Weights of a small encoder-decoder audio transcriber: encoder moe soft, 6300 steps.
Rows from block 9 of the text decoder of a small encoder-decoder audio transcriber, named by matrix and row number. Rows with one number belong to one neuron. Each number is 128 + 24 x the weight over its row's rms, rounded and kept within 0 to 255. All counts start at 0. Numbers have three digits each.
After each neuron's rows are labels from the 100 texts, of 14848, where the neuron reaches its highest value: "tokens" is the input token at the peak. Only what is clearly more common there than usual is listed. The data: Morse code for random letters and digits, with fading, noise and interfering tones. In brackets: how many of the 100, against the usual share in percent.
# fc1: MLP up (decoder.blocks.9.mlp.fc1.weight, 768x128), inputs 64-127
# fc2: MLP down (decoder.blocks.9.mlp.fc2.weight, 128x768, transposed), outputs 64-127

fc1.220:124144145143128145130117078120123147095113108130143113125135143121091118141196105119096129165071149138116192127156113158175133110147109105089086110135124102115132142118143131116146140134112139
fc2.220:113131163116144128133115126093170098118111166143141147122084126141102169136072119114174134128164094131123102148125112146139119109117106110122142112101146145070124156092069123120121157161124109
tokens: "4" (32 vs 1.2); "o" (9 vs 1.3)

fc1.658:174092144114108142119154124109175097106115134102098114107122122136155088117141111167110122125095155151118121156121102110135130121114141145125114180122094143115129159129150156151136112185130128
fc2.658:138107084169149101148107106127105180084117135161170130091139140072113104144113111144114136167157121129138141094125129115180097141096137116107159103170092074119123102129109146135123110091173137
tokens: "9" (30 vs 1.1); "y" (19 vs 1.2); "1" (18 vs 1.1); "2" (10 vs 1.2)

fc1.591:135144123112085119127120159092164126150086185112170144117139159126153151102146142157169132098111144162133133132137092112134113118102121103135160153090095141161140103145100070098138114096130139
fc2.591:149098149176129115123115127132189161107116119130112127101109091147156117103154131128109165082120103179147150158135077112098132171171127123169111127134102135101177125097167139081137155100121116
tokens: "e" (44 vs 1.4); "t" (27 vs 1.4)

fc1.156:140135102127121126133090159159100073071143150148171104117135150127142141100148151175110124139155117128129104125135108136107169091132111110125109135138151181141132138155095095088135086169128161
fc2.156:080143136116109144112172106125157137146134115097125158113117128140127152133127089114165144142115170120112132129128096134167133168104139107139094086128124126142138097111120123101130179143154100
tokens: " " (93 vs 35.4)

fc1.474:098141093103099105126125126122121163209139122142112087124120159109111113124116131164157133099149147143141152118145143154128139116090149127094137052131110148146104140092110139142142184145120127
fc2.474:182122128148131125125131117123171114099124090116112128123153154139174165140117149106160137137126094117144112123082133134159131141151146141130104157112134091135164116109128137128089093123105100
tokens: "r" (7 vs 1.3)

fc1.384:104077107113120125168147099163165139139154062148130138129143167113144169155164098102134136117150152147129175117147100071127137113138115108112118113131157108124157110120169112146122151144110117
fc2.384:122164120164107168091112110113123145115101134128145111145151130129139127150103172147101169119130118119142101149134129143119096131085130092166121160075123130135116153151130098156145133151155153
tokens: "4" (49 vs 1.2); "z" (12 vs 1.2); "h" (9 vs 1.2)

fc1.56:103167119129128161095127158098176138137101139128139163098100106110116127119111105130142130093133124130173089157140148142119136123125091091145102165136173112147138104166066090148164073139127127
fc2.56:123116099123130108181169156115138141138169129152136056138128116118119139168146127118119171147120147163097103118115135142104117133124130191132055139151148135110092119100138154077117163136167132
tokens: " " (99 vs 35.4)

fc1.622:210124125107148117099108109107125137138133154147129104084140123158114093132123133093165115131102167108107114159140127134137136121139129135086159114122125154147141134111109126149110137113069135
fc2.622:156093095142120137131099082147125124114152086157119140133142115073127113130100141125080178137109135131095146136087139098106126164118164142110200164156136121122099132147154089062084117103140154
tokens: "<end>" (28 vs 9.7)

fc1.139:141128135115121094140158091095123109124121126134108150139132101141161104071146113095147126067097131162174137150108117103094116146125127113132145164151144141115133113179129141115108096101129157
fc2.139:135112094158156135102121140115152136091134115114144114112123149102114149136142115140134124156195097131118133129125131151135126155101129147126143135118100089114187148067126174124140121099134159
tokens: "i" (31 vs 1.4); "7" (14 vs 1.2); "s" (14 vs 1.4); "m" (9 vs 1.3)

fc1.196:167120096156140151128145195107142116114109115131138130107130139145089126094103172143151113118116104116143137127132110142101157103123098188132152095072115131097151159066084169129109098147110167
fc2.196:135100100136115115143119068118148153125150088081144123135122151136164122143131114150082141134119113135154101125155099135175105127123151102131093112198132140166105102187121100153125191114131091
tokens: "0" (18 vs 1.1); "o" (9 vs 1.3); "k" (8 vs 1.2); "x" (8 vs 1.2)

fc1.18:122193137118143131098134127148119087142076127130089112130119120119100104129132102145131128128173163137169135119147132107138142114160141075102102097104081149085129135115140111091134089094096109
fc2.18:114101115128134128100136138076132159107140078162159111150175145152128134121094161115149107144120124142139132107123149149153159094126094148150142138129134123163131062142138148130125123142134132
tokens: "t" (95 vs 1.4)

fc1.456:123157171129157136134107118137158115124086105173110154083151111133136112145109152138102096155109136127108126104144110100104083118118099161125110115126126135173150112135111132103119142084120087
fc2.456:097096129129112122145148146165103116148146123104157160126138121114108145104088167126185107095132087153139121110132116163107146120131179083140137105156187114087120133124155136116173163112095147
tokens: " " (95 vs 35.4)

fc1.684:087125135174148108122071125115112152117149133149163111167111130122174104132120115079125109127139119133158126080132165096121138139136103146119117109107132123134094095160121126125104128107123176
fc2.684:122072170097126129088144135165155101129145129103136142129092147168131093113167111120170122138115110152109141136117057135144158151128110170120126167174139097098130106127096119116171098149098111
tokens: "s" (65 vs 1.4); "a" (16 vs 1.3)

fc1.610:093143116163111084125124120144147143124115102114112100123157165157140150107128130165142186114129140085092148149103114122114135133132136135132105127128157122115133175167113135142139138119154126
fc2.610:135160110125103153122149117136153150095139164088167111137112139112104131158156147104140128113154119116098115119184119103104098114121127115106157109120113131137127102136151133092110160086122126
tokens: "e" (69 vs 1.4); "h" (11 vs 1.2)

fc1.210:121143115183132093140117123128113132136167154134094137197136087134137135122120094153098119136096138126145132149119142101102103154140136112120128096121102150115154113178140106170073107116106086
fc2.210:135114152103156141108129148088154120088104126124171126117115163106149125099132147174184103103143102120124102100120104159137120101096126111134072090121122132141148095119123151102109123120141172
tokens: " " (74 vs 35.4)

fc1.354:112124109133088100152130153106133137148114182139150145118091127210140112136114122143151131167162089143115095113102144089133061108128121104116153175131110133138152117113101138105093138152106094
fc2.354:169127152111153132107136136143096125138145170098124108155171174088098113122128175147135162059102146128131130118143142131103143068124100178151109158149135125101098138135131118137157138122115151
tokens: "e" (35 vs 1.4); "<end>" (20 vs 9.7); "s" (17 vs 1.4)

fc1.473:129167108142127115148115113106115077098132088122113167140126138135138114087148083143126126066184157171140137154129108115131137120130104157098127115116181138162141143143133108154114142125110163
fc2.473:135127124144135101100139138110126151102117158139157089108144106112150129121125137128159199165126092101133110089143136145094105104130112120099143128107122129090132129140080156116171090126110131
tokens: "z" (77 vs 1.2); "b" (8 vs 1.3); "l" (7 vs 1.3)

fc1.561:156098093128135165143144140101121116088164114144057121103090132107127137135112145111126150086113119100142142128127129110119111131147128138105164132155125095156118070129133127126104149119077146
fc2.561:127121131123097133103127122141082155160100177103165128078153156136179137087137122136140126170131139130127146099085108161107100127121091103148153110106118117142131173158080138128142155113195150
tokens: "7" (76 vs 1.2)

fc1.97:112149163129137106103140125119134135111126132116140185132166113133173137150147098092137128103057167132168137079122124098132104157130140135155125137117118160124144113172164127124104104070099147
fc2.97:127094111152124072126114133123147110119124110173089067138127143137111168133071098119115118166146111147130095149130119112156146101129131116124153110148115156177132080136145182133106138094106118
tokens: "4" (41 vs 1.2); "5" (29 vs 1.2); "g" (13 vs 1.3); "c" (8 vs 1.3)

fc1.382:154162111087150071133129141132158121132092111128146176125151138081139136132130126128149114095152091141098183159143109158139110100107140144136142130068186107111160136140154119114089148092139118
fc2.382:151150131121089106133091127156135138116189138106155136131142135162098142124101150095116141137097148134099087143161119116109111123168118111160129158153146127145111090125082136116153155133129123
tokens: "k" (14 vs 1.2)

fc1.584:174126110139100162143069111149135103132167100119080108114130131140160113151153127089172096119119115141155127134130126150130122091136122142091122137144129130096127134143120147122159138141107129
fc2.584:127116146109150123098110089163127123120104119143134136150174104139115162120060150131120123103171138146135122122110125154149120150128131123155130076143137116130136150130161124120129162132145111
tokens: " " (96 vs 35.4)

fc1.590:115149124125141136154116148159124138115106107104119143169162119146117105136115144106181133173105119140113169134099123124162123152077140142104142112104153131087123126097116130161138203162138138
fc2.590:144138146151112099090127116107107116097131103126126101114109101121088115093132167166119132134126116148069134101159117164120151111133154141120109152129121150144131159168166147118120099137092117
tokens: "3" (26 vs 1.2)

fc1.668:107102143133138156112096180073130129128114140104125169158108105085148135127131125124077139161122135163159147126177149111121164110142089120110117081133173105166130129102110174123148109136148123
fc2.668:119150104114130112134124152157157168110133132087168141099113158153089136126154093118180084113123142116088119124117119139147137130111156150121138126115102126131137115143118120128093138133120115
tokens: "p" (31 vs 1.2); "8" (24 vs 1.1); "3" (17 vs 1.2); "y" (13 vs 1.2)

fc1.248:143170146131101126123131122084119100096148153163099155150205149126121129136121151102067168121106111152143119143119123124120122115140134134099091112146085186100151142140125115063113131132129160
fc2.248:145141094146125145129149099106147115140139120089139146118058147130107098152173120142136127152164148133143073117105094111128174123118105166126123079104167111112136102163121136107092130149103095
tokens: "7" (36 vs 1.2); "o" (18 vs 1.3); "8" (10 vs 1.1); "p" (10 vs 1.2)

fc1.629:179131133155137133098116150119149101135189130086129121111112122136138151177090151141143154128109118159123125085138155114129131097144112148126074139161150106126147123129120153166138121123106148
fc2.629:094135129070143133136117105179097119096134137167145144148142155090123115139115088168120125164151114093136119166159092094102138122170146104106130089154140106077186128142118159159132095150150095
tokens: " " (92 vs 35.4)

fc1.175:162099144136103111108137071109112147147140117149110120163111154153109141110132115100147133140144164124143118104111157135130130153156135130120156096182133087088102137126119131142143147164151122
fc2.175:091130121118129130102115132125135104107131151137167129085127158085155128095146159119131113081109097143122132125129140136144120145122141117123131145098139149158119140142147104133127101127142145
tokens: "r" (42 vs 1.3); "z" (21 vs 1.2); "g" (9 vs 1.3)

fc1.405:120146139094144160168147093135119139104109137112093123125138097139139143139146106135111182123114095108095138089180161132127195101090141110135143123140118144171105134144159130084136160129164111
fc2.405:162132145143133049080154150109140123161144158128130148122103167142115123123133141122114120105126102143145126140145102103100144138148131155111102102155100087108140131170101135138129131113103080
tokens: "<end>" (52 vs 9.7)

fc1.197:112105126128146069104099098128132113126117110152117152131131146147133127131130103170129141123099117136133099126077072184151166136106145105084145090117113135112165109152130139094141079080125120
fc2.197:143122181102144137095149164101142150132139148093122135130122147114105122103123125114129168090130131101148150153168152113140080092139128115158127167117115118100100134120093110116161106113123120
tokens: "e" (97 vs 1.4)

fc1.633:147156126125101123148124099149122148079146135165089116167104157129130125123149167144135127079173124138123080110104127103093153162167134117111135144134128164133116143166090127149109140119178104
fc2.633:101090155103146185106139133142145097136088159093113116096137095136128130118093089115137134121108183127134153106136131134170140118112100164139166148135154132138126160114108095132153079148113122
tokens: "h" (23 vs 1.2); "g" (20 vs 1.3); "5" (18 vs 1.2); "b" (7 vs 1.3)

fc1.457:106132164158114123110130124137134109126141086097091145128128086131193126123128140104113119120123111139089155139184162150114130172173166139140103099130096122106155138107112121100112141143084111
fc2.457:115144129110135123089107108088118131113107147118141147125110117140118148123152097124110117145127164133163087094088132111148143124167118141114137158160115151154130156115127188192143140088133136
tokens: "4" (55 vs 1.2)

fc1.621:106128179109158123108130091109136143103125125160173178144160100131163153110155116092142152115130087122152139102121120114137130152088155164138091133106173150123097141131132154147095111098148163
fc2.621:127112104116106098135178112129150112118087159128116108070107120124126112112091106142123141177140139120128136110089104084133130092118141118105173140099147132133118139149117158160185148107098116
tokens: "5" (25 vs 1.2); "7" (17 vs 1.2); "6" (9 vs 1.2); "p" (7 vs 1.2)

fc1.646:103161118120116187142113157130130137091124120140104127094116149141161151164111149127121137129140144110170119143106118140104184074097162150098137095150148155125137128125122093095091111139140166
fc2.646:107128141151117122080126131112121153207096119142126138104140108133129151148165095078145148119113137149110125143117106163137102133141138138147124101163111104117119127104102117146152145160204117
tokens: "7" (22 vs 1.2)

fc1.699:118141121101098101103147162103174134105151133125137114125138104060141172125146122128144094136104135121085122113078171089108139125117142115097164162103130117093102147088160138118119131095147113
fc2.699:161104131112120109163094108161115152138113097133101143134109124154101113118109113149130119113129148150145093080141128105140113170123091148160119111147078110107128123124157143155182117104123121
tokens: "<end>" (54 vs 9.7)

fc1.164:179086124106107134101159146102138120164144109147139129071163124122144134124130101099147114085102199138134139113123097158123141124142125159148183099130118109116120152157138111145166111118141110
fc2.164:095127127168128122108107138135136140120110130128092109121118107157091140096074127102098144119134125165169155160113158127137100113143128140170106159153109130127146096074122120125130129132116131
tokens: "e" (48 vs 1.4); "x" (12 vs 1.2); "t" (10 vs 1.4); "i" (8 vs 1.4)

fc1.754:104169097093112174146128112148124171079143117132120101114141110208115117125118062124131154153139114086101117178146142130090156140121137130115143147144133119168148139141112133130096113119109136
fc2.754:144155130161135114117101152154130100128159184118142154156125121139118149135139116161126149108143110152100101127132123161145107127117147110095130154123112116129122161147124142141135131090118117
tokens: "<end>" (23 vs 9.7)

fc1.377:156081103116171095127129125131124076133154086177096119131077131123123122138098100072137118112107158113140095125137131143104099136129139176116112127134094124137099106094120193125119127100155169
fc2.377:139118151139131133089143136119147160123125126090155116135131157114162145129142133153163162182142110091150167124113096116121115132156142128129176088118060136108105156124175137106111138106140147
tokens: "m" (22 vs 1.3); "a" (20 vs 1.3); "k" (12 vs 1.2); "y" (10 vs 1.2)

fc1.117:144132125138092139128165106159134166132122143117153107180104147142108123111192138189151119104129094145104112116112101143095088137116136126088182132104138157115080123124104123175136131127136132
fc2.117:105087128128168166097154118125152076111097172104120065134145094137160136165118120109124123179130129111107112109113125113130124116145099150148155157090144165090112163125171118145137139126168112
tokens: " " (99 vs 35.4)

fc1.587:161137104088149100127118105070119110139111156131158136102141135128152127138125121128150137117110176123114178110120120120116161083115092138132139164147113117156129081111104108125132081126104130
fc2.587:113118144161123159130150133144160169081129109126086122144117120135108154105152134147125164128170105147177132161113066099093141210129159110130142116125148137101128137094101138127131136096102160
tokens: "t" (56 vs 1.4); "e" (30 vs 1.4); "n" (9 vs 1.4)

fc1.46:161148147165144179090122124145133124082111128105146119113130125150120117126098128093115121119143096083110086152155109107092143117135141124150125154139158122137144130104126129131092141152128134
fc2.46:090112121120137075154133140133164139153172122106129147139110167083127150097126158101110153111110137137087132144136129126179141146113143141095144103136094103151087164133115134133123125131113120
tokens: "0" (16 vs 1.1); "9" (15 vs 1.1); "3" (14 vs 1.2)

fc1.198:119122169135122128105136130103116121142121152122093107150104161129116110178113124118167120113126128129121099169137086109109073191114154123145123126146109114152131172107114113124147122112103124
fc2.198:160143144134149131112103073133097116111121137119160116136112061156112174120181185110116141115106135142124139118144135124142134120102133156127129106160129123100083097174140130090129152150127138
tokens: "6" (10 vs 1.2)

fc1.185:075125117127121112135127139127137143155167118096165125128162111123117141151122102139120124163158134098130124131151181104115112138148139099123133128122135124101140159104132131130143113130097178
fc2.185:144132154077123164146104117136184129149120156110156124109126131117131090126153176099094119073109070089145100121115118161124156113098128177117109137105146108156167121125093106138102124116110071
tokens: "s" (7 vs 1.4)

fc1.271:142142160100154083136158099095134132130139149134132109116131154153124120090150155101141180130083113105172168108138152120163155110160112085135121135093118090115121110114166165080153147144118113
fc2.271:143159120162143154116086151091141123145098107153131120142092136066123130100090090108130139099166138155136126130096106157134145163145107115178102104104153142139154126111113134144064119129084148
tokens: "4" (11 vs 1.2); "0" (8 vs 1.1); "1" (8 vs 1.1)

fc1.463:157127120158173137137117061127131089101090128132117141147131081152123107121112145120099138080153158154131079125116152128107125154163091106158140143103154097129114086131118148117083123123122149
fc2.463:142110119139143073126105163131128108200153141143157129149121158096135141165153125104144169139111127132103126141108119145139118066104163126101108101122124176106156130132108128160160144131125076
tokens: "j" (21 vs 1.2); "k" (12 vs 1.2)

fc1.236:111169135143136119118155160123121137139130130094160142138120145093169141112149145106084126113087142154127162146142132103147071103120171125162166187110141114120097109110163160101108106115113099
fc2.236:141132097148121150128144147098141125172119131141114119119127085139100096126145114090119141154143075101128089117109095122140114116153132150156104089165137154129145169124097181177157156118145094
tokens: "e" (72 vs 1.4)